{"model": "multi-label image tagger", "dataset": "views of escape-time and Newton fractals", "train_examples": 145000, "image_size": 32, "crop_scale_min": 0.8, "horizontal_flip": false, "translate": 0.12, "rotation_deg": 10, "arch": "efficientnet_v2", "norm": "batchnorm", "activation": "relu", "channel_attention": "se", "depths": [3, 3, 3], "kernel_size": 5, "stem": "deep", "expansion": 4, "widths": [32, 64, 128], "num_labels": 18, "init": "trunc_normal_002", "residual_init": "none", "optimizer": "soap", "beta2": 0.99, "lr": 0.0026, "beta1": 0.95, "shampoo_beta": 0.95, "eps": 1e-08, "precondition_frequency": 10, "max_precond_dim": 1024, "merge_dims": false, "one_sided": false, "adamw_lr_other_params": 0.0019, "grad_clip": 5.0, "gradient_noise": 0.1, "steps": 13500, "batch_size": 384, "epochs": 35.8, "lr_schedule": "cosine", "final_lr_fraction": 0, "warmup_steps": 400, "weight_decay": 0.05, "adamw_weight_decay_other_params": 0}
Rows from block 3 of a small multi-label image tagger, named by matrix and row number. Rows with one number belong to one channel. Each number is 500 + 50 x the weight over its row's rms, rounded and kept within 0 to 999. All counts start at 0. Numbers have three digits each. After the name is the row's rms in percent of the matrix's.
After each channel's rows are labels from the 100 images, of 14848, where the channel reaches its highest value: "strongest on" is what is common among them; "patch colour" is the nearest of a few named colours to the mean colour under the peak. Only what is clearly more common there than usual is listed. The data: views of escape-time and Newton fractals. In brackets: how many of the 100, against the usual share in percent.
# convs0: expand 5x5 conv, stride 2 (model.blocks.3.convs.0.weight, 128x32x5x5, each kernel summed), inputs 0-31
# convs1: project pointwise conv (model.blocks.3.convs.1.weight, 64x128x1x1, transposed), outputs 0-63

convs0.38 122:517554443440458502445560449532388559513508463453557465424524535472468393532483459541461528537433
convs1.38 094:609571465549479607443591441525492485536431573424487469572468467511492520603411510556484525519488487606551505496529440500504457549494499542497455567516482408490415441494472443501543517471545549
strongest on: vivid (70 vs 14.4); tricorn (42 vs 11.1); Mandelbrot set (29 vs 12.1)
patch colour: black (58 vs 28.1)

convs0.30 085:529434451447479476412452530510476497576513516552377468530375559486478509524556489522503445452536
convs1.30 109:544572499501550472477485498515485559441435424509459554466542490450492479590557499437534519562489512640549481542466482568507445421473590523521443429484555563515567484519568511516554502587557396
strongest on: tricorn (65 vs 11.1); vivid (33 vs 14.4)
patch colour: black (98 vs 28.1)

convs0.75 100:428566512528467524473589559528522562535535452503553497348563438530474470558520525496511506487429
convs1.75 095:540497537518431460534435475489529448508518531501470513470450544508495547401499490487463502413487510563517548445592432431428534531532417492354492528480610532435420543505400566534560512490538516
strongest on: tricorn (80 vs 11.1)
patch colour: black (97 vs 28.1)

convs0.83 069:526409526462507507510463527510403406633459444487471448429472496440474431467481477562489489466506
convs1.83 120:494422629436545571513481545445449434467504447502483512502474512523403528568471594441501560485501456535470515558503508533587551450434600582508527500427541510605547544506475473522506530476563443
strongest on: vivid (38 vs 14.4); Newton basins of five roots (36 vs 12.9)
patch colour: black (83 vs 28.1)

convs0.103 086:523489404492530479501549483468392501581469467503432474551413532468569525501489510603582561483514
convs1.103 099:488463504470502500596595460428462527413503530523531505485564440509632539506488539399542446534481457488479512468547553496490474505409490474501486493528387456547547460500613483520470475550630486
strongest on: tricorn (80 vs 11.1); vivid (35 vs 14.4)
patch colour: black (100 vs 28.1)

convs0.76 109:518523545519496585536434528542543653429494415536531494517538471510421496536516443516437465546484
convs1.76 111:458461536505464478563480500597461579546456561510520462453536524510508554480510564443513424584374538514559403469571581452462512507395495504470525485547478454539487488540558424462520565426541563
strongest on: Mandelbrot set (35 vs 12.1); Julia set (27 vs 9.9)
patch colour: grey (35 vs 15.2)

convs0.67 061:514560470535404555588568483444434576440511427530516497527400446475526545481477530557449490529494
convs1.67 109:516464530550471479536484408512450466435568510571559471518581512556588558429505490521486470494510471544460393457454497541404394472513399468447442478497435487497507507430448439586455552494439529
strongest on: Mandelbrot set (32 vs 12.1)
patch colour: black (60 vs 28.1)